A small self-supervised image encoder, trained from scratch.
Data: trained on fractals drawn by 1,000 iterated function systems, in grey, 295000 training examples.
Rows from block 5, named by matrix and row number. Rows with one number belong to one channel. Each number is 50 + 15 x the weight over its row's rms, rounded and kept within 0 to 99. All counts start at 0. After the name is the row's rms in percent of the matrix's.
# convs0: first 3x3 conv, stride 2 (model.blocks.5.convs.0.weight, 96x48x3x3), inputs 20-29, a 3x3 kernel for each
# convs1: second 3x3 conv (model.blocks.5.convs.1.weight, 96x96x3x3, transposed), outputs 22-32, a 3x3 kernel for each
convs0.27 100:65 60 64 54 48 49 49 41 46 52 42 45 50 42 44 51 39 43 59 42 37 58 35 40 37 29 35 46 52 62 34 35 35 47 42 49 46 44 50 46 51 57 41 50 59 42 46 40 43 43 39 44 45 40 41 70 74 35 59 62 43 34 39 53 28 38 41 41 39 52 41 31 27 35 37 38 35 34 39 28 26 41 44 43 21 44 52 46 25 51
convs1.27 097:77 49 35 60 46 34 72 59 24 37 43 69 54 61 69 54 71 60 49 66 56 30 49 48 27 40 68 66 64 67 69 62 73 68 63 63 46 62 55 58 66 57 49 63 52 73 74 68 69 33 31 61 34 56 57 59 59 72 65 41 50 51 44 55 54 53 62 58 49 53 51 41 63 77 68 53 82 84 57 80 68 46 68 61 62 73 57 63 59 45 56 61 51 81 60 52 49 44 31
convs0.28 084:41 41 36 32 32 26 36 29 24 72 89 86 80 98 99 76 99 95 52 58 45 57 64 50 50 61 48 40 41 45 49 42 50 44 34 50 52 50 50 58 54 54 56 53 50 30 17 26 17 05 09 21 06 10 45 53 56 42 36 48 45 52 49 38 38 40 43 51 61 47 47 53 20 11 16 10 00 03 21 03 08 55 50 48 46 73 48 48 53 52
convs1.28 089:49 51 55 34 34 60 53 49 46 55 52 55 48 37 59 48 49 56 48 47 50 41 40 43 51 47 54 55 53 53 56 58 52 55 52 53 48 53 51 51 57 52 49 50 47 40 40 48 56 50 58 48 50 48 51 49 49 57 51 52 48 42 45 39 45 45 45 46 48 47 49 48 69 56 57 64 47 54 73 55 56 56 52 48 58 62 49 49 49 47 58 50 55 45 41 36 51 44 51
convs0.29 098:50 51 44 27 36 31 33 30 28 39 37 36 41 48 46 40 48 46 57 60 54 64 70 70 66 85 73 43 30 29 37 28 16 37 29 30 35 35 36 46 47 52 44 54 53 53 50 52 48 44 46 47 42 44 37 51 46 57 58 63 60 71 63 42 56 47 62 99 94 65 99 92 66 62 59 45 32 24 33 00 02 64 48 54 50 65 52 45 47 59
convs1.29 110:43 52 74 26 20 80 59 57 62 47 35 56 48 49 64 57 63 49 51 53 59 46 40 47 54 39 55 63 63 57 64 68 59 57 57 59 55 58 52 53 53 46 45 43 42 40 45 41 55 42 41 60 54 49 41 44 46 44 53 49 30 30 33 52 57 58 62 59 62 48 46 49 53 36 34 65 57 60 74 62 46 42 48 30 46 63 37 28 29 36 57 49 42 32 41 30 38 33 43
convs0.30 102:48 44 42 43 36 40 49 39 46 52 56 60 53 54 58 46 47 53 66 62 80 44 37 71 37 38 55 32 46 49 28 38 44 20 23 32 51 57 60 52 56 61 38 45 57 49 51 47 52 52 48 53 50 46 56 71 76 45 68 81 44 53 64 49 50 43 67 67 58 59 70 50 38 34 42 36 34 39 29 26 40 45 53 47 46 44 46 45 50 55
convs1.30 105:48 70 55 32 69 72 30 36 48 30 31 35 43 42 53 47 53 45 72 82 92 61 64 87 41 29 76 63 54 55 66 60 60 63 57 57 40 47 45 43 41 39 42 41 38 49 77 45 60 63 37 76 62 56 45 37 29 34 52 45 37 38 43 44 51 47 37 39 40 33 26 26 28 29 30 35 30 46 35 34 26 39 41 46 35 35 34 45 39 39 37 44 39 51 63 48 50 53 50
convs0.31 096:53 53 58 58 58 62 59 66 71 51 55 54 57 50 54 56 50 52 35 37 45 30 16 46 30 24 57 48 56 54 38 39 43 42 46 47 50 44 44 53 52 53 67 58 55 48 50 50 51 54 54 51 55 54 63 65 57 50 64 64 42 46 56 57 61 59 61 50 54 63 48 51 43 43 43 52 52 46 43 49 39 39 49 44 44 47 52 46 34 44
convs1.31 091:58 83 51 46 70 44 20 34 34 54 51 56 33 38 47 50 44 50 47 65 68 51 72 79 50 63 73 37 42 39 43 47 38 43 50 40 38 45 43 39 47 46 54 46 44 30 39 31 54 35 19 59 72 52 32 30 27 48 26 22 60 61 45 51 50 50 42 58 55 60 48 57 43 50 44 18 30 29 24 31 45 37 34 41 49 40 33 71 57 36 28 50 50 56 59 56 61 56 43
convs0.32 090:45 58 57 43 50 48 43 46 48 80 92 79 95 98 96 86 99 87 52 52 46 56 54 46 60 65 55 46 68 67 71 53 75 53 65 69 45 46 50 50 53 49 59 56 52 49 39 49 40 34 40 45 36 43 74 67 71 62 59 58 68 70 67 40 41 37 40 36 40 46 39 43 43 52 50 48 52 47 34 45 41 53 44 42 51 59 46 54 60 44
convs1.32 078:45 51 42 42 54 54 40 48 48 60 59 72 57 50 63 62 61 72 50 58 49 40 51 51 51 61 56 23 25 27 27 41 27 33 33 32 58 67 65 56 65 58 54 54 49 56 37 62 57 47 42 51 53 60 63 55 41 54 35 44 57 59 46 55 48 59 52 45 46 56 50 52 55 54 50 31 37 28 47 38 42 52 44 43 45 41 37 48 44 32 51 45 59 50 38 51 60 48 68
convs0.33 106:31 39 41 41 41 48 41 40 55 51 51 53 48 47 46 42 44 42 57 63 68 52 47 56 38 44 46 31 44 43 35 36 32 39 30 33 43 51 47 23 37 29 25 28 27 45 46 45 47 48 47 46 48 48 43 57 61 52 52 55 36 37 43 77 88 71 85 86 77 68 68 49 58 54 55 60 57 57 54 52 59 47 55 48 35 34 28 36 49 34
convs1.33 096:42 69 74 36 54 74 29 34 53 35 46 32 46 50 42 51 57 50 57 61 74 58 56 72 42 30 49 62 59 58 59 58 55 57 56 53 48 43 45 48 34 41 46 44 44 45 49 42 47 59 53 57 54 57 38 31 28 33 46 45 37 24 34 60 65 62 41 35 43 33 28 31 28 37 25 43 44 26 40 47 25 46 45 47 54 51 49 53 50 49 37 30 35 47 42 41 46 42 38
convs0.34 104:52 56 53 53 47 40 49 44 39 50 51 53 53 49 52 51 49 50 40 43 40 63 67 49 80 65 52 59 71 72 57 64 82 56 66 69 61 74 66 64 64 53 46 39 37 50 51 50 49 48 49 48 47 48 36 50 61 58 84 94 87 86 68 43 44 50 29 15 25 17 00 38 38 34 33 28 11 28 21 26 27 56 70 63 71 60 64 62 56 52
convs1.34 098:35 41 27 35 58 42 27 60 40 68 42 34 49 41 56 63 63 64 45 28 63 62 49 61 64 56 74 23 26 29 42 32 38 33 22 27 63 56 52 67 46 46 63 54 48 32 48 33 43 51 34 56 45 54 63 52 45 29 30 35 57 70 67 60 54 58 57 35 44 57 33 35 42 77 75 60 82 88 61 79 74 56 51 49 58 45 44 53 55 52 50 56 45 59 47 71 52 65 59
convs0.35 099:62 58 56 54 52 52 47 41 47 44 49 45 48 45 43 47 43 40 28 38 48 44 54 52 41 30 37 57 38 31 35 45 34 28 36 37 58 54 52 58 61 59 45 42 42 45 44 44 48 46 49 50 52 55 40 38 38 48 75 64 19 31 36 27 30 61 38 23 32 68 59 38 44 42 62 40 03 41 64 66 52 37 74 58 61 26 54 40 24 22
convs1.35 104:42 47 39 51 38 20 55 39 15 18 37 59 41 17 02 64 48 32 61 42 27 42 44 45 33 44 57 50 50 37 50 53 51 52 46 51 50 40 42 55 42 49 51 54 43 75 57 59 55 48 47 69 78 63 22 60 68 43 46 31 84 72 34 57 53 44 52 36 39 50 48 44 71 59 49 51 44 38 44 56 75 34 53 66 51 75 70 71 91 57 31 55 66 66 62 46 86 67 32
convs0.36 111:68 75 76 67 61 58 47 37 33 41 38 39 45 40 42 42 44 57 64 70 64 60 58 60 57 60 68 63 49 41 27 17 22 17 14 29 47 48 53 66 69 69 58 60 61 44 45 46 40 40 42 40 37 43 35 37 35 37 43 44 53 75 70 41 36 36 38 45 56 53 47 55 53 66 57 60 57 42 38 08 09 42 50 59 62 70 53 59 61 35
convs1.36 115:53 50 58 53 55 69 64 68 63 37 45 48 48 54 54 72 72 65 53 48 58 58 17 48 43 17 25 69 71 64 66 69 66 53 49 59 61 54 54 55 37 43 49 48 50 53 49 39 58 56 50 62 64 68 40 52 30 31 56 46 40 50 43 72 69 70 68 50 60 31 35 33 40 33 47 72 62 65 78 67 60 63 74 57 44 52 50 34 43 54 57 53 35 34 44 47 44 57 60
convs0.37 095:41 44 43 39 40 36 42 41 40 88 99 87 98 99 99 91 99 99 53 48 38 46 46 31 45 46 35 43 54 58 58 49 64 50 53 64 48 46 50 51 48 48 53 48 48 15 00 21 00 00 00 03 00 00 56 60 64 53 49 58 59 62 60 40 36 36 40 37 42 39 36 42 31 35 39 34 36 35 33 35 32 54 46 42 47 64 43 54 57 49
convs1.37 091:50 54 50 39 44 52 51 50 45 50 48 56 54 38 54 54 55 61 54 58 57 46 51 50 49 52 52 44 43 48 47 52 46 47 45 45 50 57 53 52 58 53 49 47 44 58 48 59 58 54 49 40 45 48 60 57 52 58 51 53 54 54 51 50 50 51 51 49 49 51 51 49 61 54 48 55 44 46 64 52 54 55 52 48 56 58 52 55 55 47 54 50 52 49 42 43 53 50 54
convs0.38 100:38 37 37 18 27 33 13 13 19 54 52 50 50 52 47 51 47 49 34 33 39 32 36 42 32 36 42 57 43 39 55 42 27 48 27 25 45 46 47 50 53 62 52 64 69 46 47 47 44 45 45 45 45 46 53 52 60 39 43 44 46 33 53 43 38 42 43 57 61 37 53 42 21 24 38 13 20 34 38 33 35 47 30 40 36 46 49 26 24 44
convs1.38 101:39 47 65 13 09 61 38 35 42 62 49 41 42 28 38 43 32 39 23 31 46 31 36 62 36 39 74 64 52 50 63 54 48 65 54 53 53 55 49 54 57 47 46 48 41 23 45 38 70 63 68 49 59 59 53 54 47 67 68 57 45 36 51 41 49 42 59 53 45 55 54 47 65 50 55 58 43 49 67 59 51 42 34 18 51 68 33 40 47 35 60 44 34 50 49 20 40 33 28
convs0.39 089:21 35 38 25 43 51 16 41 46 50 36 35 56 40 43 59 55 62 27 45 35 23 52 44 16 37 41 37 55 53 27 55 50 24 59 54 43 54 56 42 60 63 46 75 67 43 48 53 36 43 47 34 39 41 69 72 64 53 49 48 36 33 42 37 72 34 31 83 35 46 88 79 29 67 48 26 74 52 24 71 53 36 65 69 34 81 69 36 60 72
convs1.39 085:58 36 65 56 34 58 75 54 42 30 66 71 41 81 62 31 77 25 50 47 29 45 36 34 61 39 59 42 50 65 40 56 72 44 57 77 38 53 52 50 67 48 45 64 48 69 85 56 41 60 66 28 52 60 75 54 43 77 84 38 64 30 32 36 34 45 52 32 57 44 47 49 26 63 67 35 90 80 25 84 62 33 40 69 56 60 60 52 41 54 43 46 53 42 43 63 52 45 41
convs0.40 097:49 47 46 45 48 50 49 55 55 40 42 41 35 42 33 39 44 41 69 64 58 62 50 43 58 50 45 57 51 39 42 47 39 48 47 40 74 70 73 68 68 72 65 70 75 58 60 56 59 60 57 60 60 57 59 41 43 50 43 50 54 48 54 39 40 45 39 44 43 37 50 45 24 20 28 26 30 29 32 34 36 60 54 60 53 53 62 63 60 62
convs1.40 086:67 49 45 70 47 36 64 55 45 68 75 72 57 67 61 57 66 54 41 38 31 46 40 38 41 38 40 63 69 74 69 71 78 71 74 76 47 42 46 45 40 42 46 42 50 71 53 55 70 66 75 78 69 78 48 56 47 47 67 57 46 59 63 35 27 31 38 34 31 40 36 34 67 73 75 60 66 69 62 63 62 63 63 71 62 62 62 65 68 71 58 52 52 60 66 50 60 53 62
convs0.41 096:36 41 39 41 42 45 42 43 44 41 45 41 48 53 47 48 60 60 47 55 70 54 55 73 70 89 92 39 21 40 48 33 51 74 52 64 40 52 49 57 65 61 55 63 60 48 47 46 46 45 44 44 44 42 07 12 16 13 34 32 28 32 48 29 33 35 24 34 29 21 36 34 26 27 29 24 23 38 39 39 42 14 33 24 37 45 36 42 52 51
convs1.41 092:29 42 64 51 61 66 64 58 42 46 42 30 47 48 46 33 43 45 18 06 48 36 23 57 62 54 73 53 46 50 46 41 50 53 50 55 46 44 50 52 45 45 53 53 52 30 47 52 52 61 57 48 40 42 61 56 41 42 55 41 18 18 31 39 39 40 28 26 24 39 28 28 40 41 42 66 56 52 40 33 41 65 43 32 38 33 26 40 42 50 42 25 12 33 53 52 53 63 61
convs0.42 102:55 49 49 52 45 34 46 35 36 55 54 54 57 49 52 49 44 45 38 50 35 61 73 58 46 43 45 31 47 61 41 54 66 69 65 52 48 45 46 53 43 40 40 34 32 50 50 51 49 48 51 52 53 54 34 53 57 74 92 90 66 61 32 59 58 49 44 23 35 48 43 60 46 47 54 24 31 33 33 48 47 48 64 59 58 49 69 34 35 40
convs1.42 118:56 61 39 33 42 45 54 83 62 53 44 29 37 35 50 46 52 66 45 14 47 52 38 49 66 39 46 39 46 39 58 52 50 49 43 40 57 50 52 55 50 50 61 54 52 66 60 68 50 63 49 56 55 53 61 77 63 36 43 52 46 62 68 52 55 54 47 42 50 61 55 59 54 69 69 71 61 80 58 60 67 54 56 44 51 63 45 35 63 48 51 61 45 37 42 34 47 60 51
convs0.43 099:55 48 49 51 46 43 50 48 54 43 51 44 41 39 46 48 42 44 52 61 62 50 51 43 47 37 41 29 50 40 22 50 39 25 29 37 48 50 57 51 55 58 53 54 47 48 49 50 49 48 51 47 47 49 36 64 72 17 51 58 44 47 34 19 03 13 50 38 18 57 70 42 54 13 44 66 34 24 61 74 62 41 51 49 48 28 28 51 57 42
convs1.43 102:63 53 61 60 43 35 66 18 16 16 38 61 54 18 20 74 39 38 57 45 22 35 37 43 22 39 57 67 43 44 62 52 46 62 54 60 56 57 62 62 48 55 66 62 54 59 61 38 50 60 65 66 70 68 13 65 71 36 46 49 83 51 13 72 58 63 55 37 51 67 55 48 81 60 58 76 63 51 56 85 94 39 66 83 52 65 72 76 88 46 34 67 78 64 64 45 72 63 38
convs0.44 093:38 45 50 38 44 54 45 52 60 54 60 61 62 69 77 56 69 67 52 59 60 55 53 55 59 65 61 39 54 47 46 37 59 42 54 64 60 52 54 58 56 60 64 60 63 50 46 46 50 47 45 49 47 47 58 55 58 43 53 58 48 51 69 52 58 61 52 66 75 53 57 55 61 67 57 58 63 53 46 49 43 56 50 54 48 63 58 46 54 54
convs1.44 084:57 52 28 56 51 42 41 46 48 59 60 66 51 49 61 59 50 69 48 54 40 45 60 53 53 69 60 46 49 48 46 55 52 54 54 57 55 66 62 54 63 58 49 52 51 45 26 60 47 46 46 59 68 57 44 52 47 53 36 57 50 63 50 47 47 53 54 63 57 58 57 63 48 50 58 16 29 29 39 28 49 51 51 52 46 43 36 53 48 39 46 56 74 56 55 69 60 57 75
convs0.45 104:50 49 57 55 58 60 65 64 65 40 36 32 46 35 38 36 33 34 64 75 50 73 70 50 48 48 35 39 34 27 39 43 34 36 44 36 58 48 55 45 36 44 50 42 51 42 42 41 42 44 44 44 45 45 57 64 51 53 46 55 46 67 62 59 72 69 70 94 77 59 62 59 34 46 59 30 36 47 41 34 48 38 57 63 47 67 71 34 51 62
convs1.45 098:72 68 75 48 31 79 60 31 62 55 48 48 41 13 41 66 57 67 31 58 45 43 59 59 41 48 48 55 53 57 61 60 58 58 64 58 46 50 55 52 57 59 57 55 52 50 45 47 42 28 30 61 65 59 39 40 35 70 63 58 54 69 63 36 33 33 40 55 54 48 51 56 70 43 60 64 30 33 66 41 59 44 38 44 55 60 47 55 66 60 50 60 58 65 61 45 66 59 62
convs0.46 104:25 25 39 41 45 53 55 64 65 42 46 53 48 53 59 49 59 60 49 62 51 46 52 34 51 43 50 40 28 32 64 58 54 52 58 46 40 27 27 56 49 47 46 36 42 50 47 46 49 44 42 50 44 43 42 38 47 60 51 53 60 64 71 38 39 38 31 12 30 21 12 34 42 47 46 30 45 46 32 35 37 48 44 46 50 29 51 36 59 59
convs1.46 106:58 66 56 51 65 48 40 38 53 69 65 69 52 67 58 64 52 63 34 11 16 44 30 32 37 48 38 38 42 31 47 45 38 47 39 40 68 63 63 65 53 62 56 51 48 57 33 42 69 83 58 56 79 62 59 71 72 58 49 57 70 87 69 58 62 56 73 56 73 68 69 77 45 36 54 33 42 57 62 48 85 57 71 63 53 46 58 56 63 59 66 72 72 64 41 62 50 55 61
convs0.47 091:44 40 43 51 51 51 58 55 56 40 38 35 41 35 37 39 36 36 35 37 36 49 46 43 49 44 40 53 33 26 45 45 35 49 44 38 62 51 47 44 36 36 43 36 38 47 48 47 48 49 50 48 52 52 54 60 59 72 75 67 54 69 57 71 78 77 75 93 81 63 63 53 41 41 43 33 36 42 47 43 49 31 40 35 41 25 39 37 39 40
convs1.47 078:56 51 55 35 31 63 44 46 64 53 39 40 28 26 32 61 61 67 44 60 51 47 63 68 51 67 60 45 44 46 51 56 48 50 54 46 56 55 64 57 57 64 59 54 53 40 27 31 30 26 26 47 58 41 46 62 52 74 59 63 46 65 60 46 43 46 54 55 63 62 62 67 48 31 45 26 28 22 44 35 54 35 41 30 53 50 44 43 64 48 37 55 44 60 48 53 48 53 59
convs0.48 095:40 42 44 45 48 77 51 64 76 52 50 49 58 53 51 50 46 51 60 70 77 60 51 55 59 43 53 53 46 48 42 56 59 51 47 61 71 68 78 72 73 93 60 63 85 49 47 42 49 47 40 49 47 41 41 49 48 43 48 41 54 33 41 44 42 36 39 35 20 47 37 36 42 45 43 31 38 39 38 32 35 47 45 52 73 49 44 57 48 39
convs1.48 077:40 15 03 48 31 02 32 33 36 65 59 64 51 51 47 52 44 48 47 50 34 55 53 48 58 65 48 51 50 61 54 59 63 63 60 67 40 40 41 42 41 36 35 37 42 11 00 03 48 72 70 56 80 58 46 43 52 42 28 43 51 55 57 40 30 37 56 52 39 51 47 49 64 67 72 40 51 56 44 50 53 50 37 52 53 30 45 62 53 59 45 44 61 62 52 59 66 64 71
convs0.49 107:47 45 41 53 40 43 51 50 49 56 61 62 46 53 56 46 56 61 52 51 43 56 53 39 56 51 50 50 74 89 58 82 96 52 77 90 58 72 64 62 71 65 53 59 57 48 47 47 48 47 46 47 45 44 19 30 42 00 35 59 26 54 74 36 38 39 41 32 22 52 42 23 52 49 33 50 40 29 53 48 30 46 47 38 53 55 33 52 56 35
convs1.49 108:41 33 63 59 59 63 30 32 46 47 39 60 68 51 65 66 58 50 63 70 70 54 55 64 44 62 59 49 38 40 49 38 29 49 38 34 61 56 56 61 43 56 54 53 61 23 25 41 36 61 72 24 61 46 75 41 58 53 37 71 56 40 48 67 68 66 59 32 49 53 40 49 51 56 47 53 45 34 64 74 49 50 43 42 61 47 55 44 37 48 64 29 51 55 37 60 56 54 57
convs0.50 106:18 13 26 42 36 35 58 55 50 49 47 47 50 44 51 49 47 49 74 79 74 37 50 61 29 33 50 13 00 17 26 13 21 56 54 44 42 26 21 44 35 20 40 34 28 49 50 50 48 48 49 46 45 47 43 38 35 74 62 37 69 75 50 48 44 45 34 43 54 42 31 47 42 58 60 24 33 47 28 28 50 61 58 50 46 43 54 48 55 68
convs1.50 121:64 60 56 47 60 59 55 59 57 47 59 61 41 62 47 47 42 41 32 18 30 51 32 36 45 46 49 55 57 49 47 46 39 47 45 45 60 56 54 52 41 51 48 44 39 59 45 40 57 56 41 60 60 44 40 65 59 55 65 57 45 63 58 59 71 60 75 63 86 67 69 69 29 25 45 40 27 49 58 48 69 60 93 71 43 45 69 49 50 55 46 74 66 52 50 63 45 67 50
convs0.51 102:38 33 23 26 16 05 37 28 27 55 52 51 54 49 48 58 54 47 32 23 27 46 61 46 65 62 53 46 47 45 48 45 34 51 40 33 40 38 31 42 47 35 34 38 33 46 47 49 45 47 49 44 47 50 49 36 42 45 39 41 56 50 50 55 25 21 39 18 40 41 41 51 27 32 42 23 33 44 36 49 46 36 38 24 37 38 37 39 56 47
convs1.51 108:18 46 56 22 57 54 47 66 50 54 43 37 34 48 38 26 41 50 31 37 48 41 50 58 53 59 63 40 38 38 33 34 30 32 36 28 58 57 59 55 47 57 55 56 51 27 37 21 50 49 40 50 47 45 53 67 60 57 58 56 30 46 52 45 59 48 49 34 48 52 55 51 42 35 49 35 28 33 26 36 46 45 50 34 49 46 62 45 67 62 40 52 37 54 47 53 53 58 52
convs0.52 096:44 59 65 57 53 45 63 48 39 49 47 41 48 40 43 49 58 44 46 43 48 40 44 62 57 66 76 47 38 54 36 55 69 65 77 47 33 38 44 41 54 58 57 63 50 47 47 54 47 48 54 48 50 49 28 73 56 61 99 70 62 90 18 49 48 49 53 55 46 44 46 63 63 71 67 60 32 43 49 24 52 60 53 62 57 55 17 59 39 22
convs1.52 102:44 30 57 52 49 70 56 56 65 84 21 06 38 07 30 44 44 67 23 31 59 42 46 54 56 63 44 57 59 64 60 61 51 60 48 56 63 58 63 67 66 66 57 61 56 52 38 58 20 20 43 63 61 48 55 54 18 53 28 49 30 54 74 61 72 60 80 61 65 53 58 68 49 43 42 29 16 31 49 47 44 55 58 32 46 52 59 36 59 71 58 51 45 58 58 68 27 42 42
convs0.53 105:73 70 66 60 64 68 51 49 54 56 51 61 62 56 46 57 54 47 61 48 56 81 64 66 87 71 55 43 36 47 54 40 29 37 27 18 61 60 50 70 67 57 40 44 56 43 49 46 42 46 48 43 45 48 35 28 28 26 11 19 41 37 33 49 43 54 17 38 54 27 17 36 54 63 52 31 47 63 18 24 53 40 47 40 50 49 43 44 39 61
convs1.53 104:55 55 43 69 57 29 43 34 25 37 34 77 58 54 47 71 59 54 55 44 26 39 31 32 25 34 74 57 60 62 48 53 64 46 48 59 55 48 56 46 19 45 52 41 56 51 40 22 87 54 23 59 54 40 34 04 57 67 57 13 79 71 41 70 60 66 51 34 55 46 24 38 46 58 54 61 64 81 53 69 74 32 60 80 44 37 68 79 52 42 32 65 79 74 37 59 77 66 46
convs0.54 109:36 40 42 39 40 36 40 42 41 99 99 99 99 99 99 84 99 84 57 46 34 44 43 28 46 45 36 43 51 56 50 45 61 43 49 62 32 34 41 36 37 38 43 40 41 08 00 20 00 00 07 26 10 25 53 50 57 50 50 53 55 55 53 40 39 38 37 34 38 39 41 45 36 42 43 45 48 45 40 45 41 58 55 48 57 57 52 52 57 50
convs1.54 118:44 51 46 41 51 50 45 49 45 42 46 46 47 46 43 47 50 51 60 60 59 55 54 54 54 54 50 34 30 35 38 40 33 36 33 32 45 47 47 46 47 46 46 44 41 49 41 45 52 52 43 31 37 36 58 53 47 52 50 50 49 50 47 54 53 55 52 46 46 54 52 48 49 48 42 43 42 40 47 47 47 48 47 43 46 47 49 49 49 45 42 43 48 38 39 44 48 46 50
convs0.55 113:42 55 53 51 57 54 45 49 51 58 59 55 58 54 53 60 55 50 23 26 46 16 09 47 31 32 62 48 55 50 52 47 49 45 48 50 43 41 37 58 65 54 64 60 49 49 50 50 51 54 53 52 55 56 67 59 50 66 55 56 43 49 60 59 51 47 56 41 34 56 41 36 35 44 44 49 51 46 28 39 43 30 35 43 34 33 45 36 41 45
convs1.55 104:39 79 59 47 72 66 37 57 42 50 47 63 28 38 55 46 46 53 44 71 77 44 63 81 56 72 80 23 27 18 24 29 19 20 32 15 51 58 59 46 55 57 54 51 49 20 31 30 60 46 30 48 60 41 45 51 32 48 20 28 51 59 30 57 55 63 46 57 64 63 58 68 37 34 31 00 11 08 29 23 32 39 22 20 41 26 28 45 35 16 34 37 38 40 49 51 51 46 37
convs0.56 099:29 28 23 22 23 22 17 17 14 54 53 53 49 49 49 53 50 51 38 35 41 37 38 47 39 40 46 41 38 32 26 32 23 39 26 21 54 57 64 51 56 69 58 63 71 49 48 48 48 48 47 48 47 47 46 52 56 52 39 51 52 44 48 59 69 79 61 86 96 62 77 87 50 32 29 52 31 20 47 37 24 43 22 34 18 25 27 34 12 29
convs1.56 100:35 44 64 18 08 56 36 21 41 37 46 45 32 42 50 34 42 35 57 55 41 61 52 45 59 42 52 62 59 57 65 63 54 61 61 58 49 49 44 53 52 45 46 47 41 31 38 34 49 52 64 44 56 63 42 44 51 57 68 62 42 32 39 40 48 44 55 54 47 54 57 48 46 43 37 51 49 38 52 48 24 24 26 24 53 59 35 44 49 36 41 27 36 50 37 34 44 27 28
convs0.57 096:53 55 56 61 57 75 55 59 58 49 44 50 54 47 47 51 45 48 70 70 70 61 46 50 58 43 57 54 44 35 34 49 43 50 48 41 81 83 73 92 95 92 86 85 81 48 50 51 49 51 52 50 51 52 48 44 48 32 28 33 34 17 22 48 25 41 35 06 14 54 30 45 43 38 36 33 31 35 35 28 27 56 50 51 69 53 45 61 57 40
convs1.57 076:47 44 25 55 62 30 25 49 46 67 60 62 44 53 52 54 50 46 39 51 51 43 50 57 49 60 66 51 58 55 54 61 62 61 65 59 31 37 38 24 32 30 33 31 35 04 01 03 63 67 58 62 70 51 48 32 40 37 20 32 57 49 43 35 35 46 40 53 46 47 46 48 66 68 66 42 54 55 44 59 56 60 44 56 52 43 51 70 50 56 51 45 62 53 54 59 70 56 54
convs0.58 105:40 41 45 36 38 43 52 47 52 52 47 47 59 53 50 53 54 50 47 45 51 54 49 60 48 56 60 36 30 37 23 16 22 32 29 48 49 38 41 46 51 55 54 52 56 51 50 48 52 51 48 50 50 48 45 47 44 50 51 52 46 56 46 58 53 46 71 86 59 52 80 50 46 57 44 40 36 38 28 31 34 38 37 45 37 48 49 43 38 62
convs1.58 099:43 41 41 47 39 67 59 54 57 41 50 60 43 49 64 50 51 60 61 70 72 59 74 86 77 80 89 59 57 61 52 58 60 51 57 60 42 53 44 45 49 45 37 40 40 39 35 34 31 30 13 36 33 21 37 59 51 60 63 59 36 52 43 47 57 47 69 72 72 62 61 70 35 34 43 23 16 29 50 38 43 45 55 40 40 38 36 44 37 34 35 46 39 44 68 40 46 54 46
convs0.59 098:51 64 62 44 35 34 49 34 33 52 45 51 56 45 56 51 45 55 66 66 51 51 44 54 60 57 64 43 30 48 30 07 21 51 40 42 46 38 38 66 83 75 45 59 56 47 54 49 48 45 46 49 48 51 45 56 43 79 84 78 61 76 67 20 17 19 60 94 72 35 66 50 36 64 54 46 29 44 49 26 40 48 47 50 40 54 51 49 16 33
convs1.59 102:58 37 41 59 34 65 60 51 40 45 46 50 72 76 76 46 53 39 49 45 38 37 31 34 57 50 50 66 69 62 66 73 64 62 61 69 42 45 47 57 53 54 53 62 50 67 65 48 19 00 02 68 43 62 48 41 56 57 67 50 53 56 39 48 42 43 74 57 63 66 74 54 45 40 39 77 85 83 63 56 57 38 63 65 46 59 63 53 52 45 54 54 52 51 65 53 53 66 39
convs0.60 098:41 35 42 41 44 43 44 43 42 45 41 42 40 39 42 44 40 43 21 39 42 34 44 42 36 31 28 49 38 31 55 53 41 47 49 45 49 47 42 34 31 30 35 29 30 49 49 47 49 49 49 46 48 50 65 68 57 79 76 62 60 78 70 52 40 57 48 42 44 58 47 38 28 41 59 39 28 42 50 43 38 36 45 53 27 25 41 37 33 34
convs1.60 096:51 45 65 39 39 67 44 44 47 36 28 69 53 18 38 72 56 54 52 54 42 37 54 50 28 54 63 48 42 43 51 49 42 46 42 39 65 64 69 66 62 70 61 56 55 50 41 31 41 34 25 38 47 33 32 64 69 71 41 53 60 69 48 63 60 66 64 52 68 65 57 65 41 25 31 28 15 16 41 44 55 23 56 44 49 62 61 42 59 48 35 62 52 52 36 44 49 38 33
convs0.61 099:52 54 37 56 60 28 53 52 37 50 51 51 44 39 45 53 47 36 74 50 56 67 35 34 60 46 44 42 43 64 60 44 62 66 39 49 36 41 45 41 58 52 43 56 39 45 47 55 49 49 56 46 50 52 28 38 46 24 40 53 47 47 53 43 43 31 52 56 32 40 55 49 63 53 14 62 65 16 60 71 46 71 59 39 65 58 37 72 70 32
convs1.61 106:36 71 85 51 60 76 52 32 58 25 35 38 57 37 43 90 57 42 66 57 46 44 57 41 23 42 46 59 46 39 59 47 31 53 48 35 57 56 57 57 45 56 55 50 53 47 47 42 34 47 42 36 65 58 39 40 59 50 25 53 70 20 24 58 66 65 58 34 50 55 47 42 54 42 24 60 26 22 61 72 44 45 48 70 71 55 77 77 52 50 54 53 73 69 57 72 56 33 35
convs0.62 100:51 56 45 38 36 41 30 38 50 53 54 67 46 38 53 46 45 54 58 53 61 58 44 43 59 60 57 71 36 36 42 24 31 61 44 25 30 17 30 49 41 56 55 59 69 51 47 41 54 47 42 55 46 39 67 38 45 73 57 50 67 60 73 62 55 75 46 61 83 70 82 79 53 47 43 48 27 19 44 22 15 49 38 34 59 52 39 62 29 61
convs1.62 102:50 44 39 42 35 35 60 57 38 48 48 55 45 51 60 57 53 41 67 62 41 67 49 45 74 56 51 76 68 59 72 77 64 67 68 62 64 57 44 68 60 39 49 40 37 65 44 68 61 75 89 51 85 86 53 57 59 60 47 50 45 40 33 66 59 47 76 65 45 45 47 42 61 53 61 51 24 48 76 63 55 48 49 55 53 41 47 42 29 40 54 34 56 56 57 58 49 53 70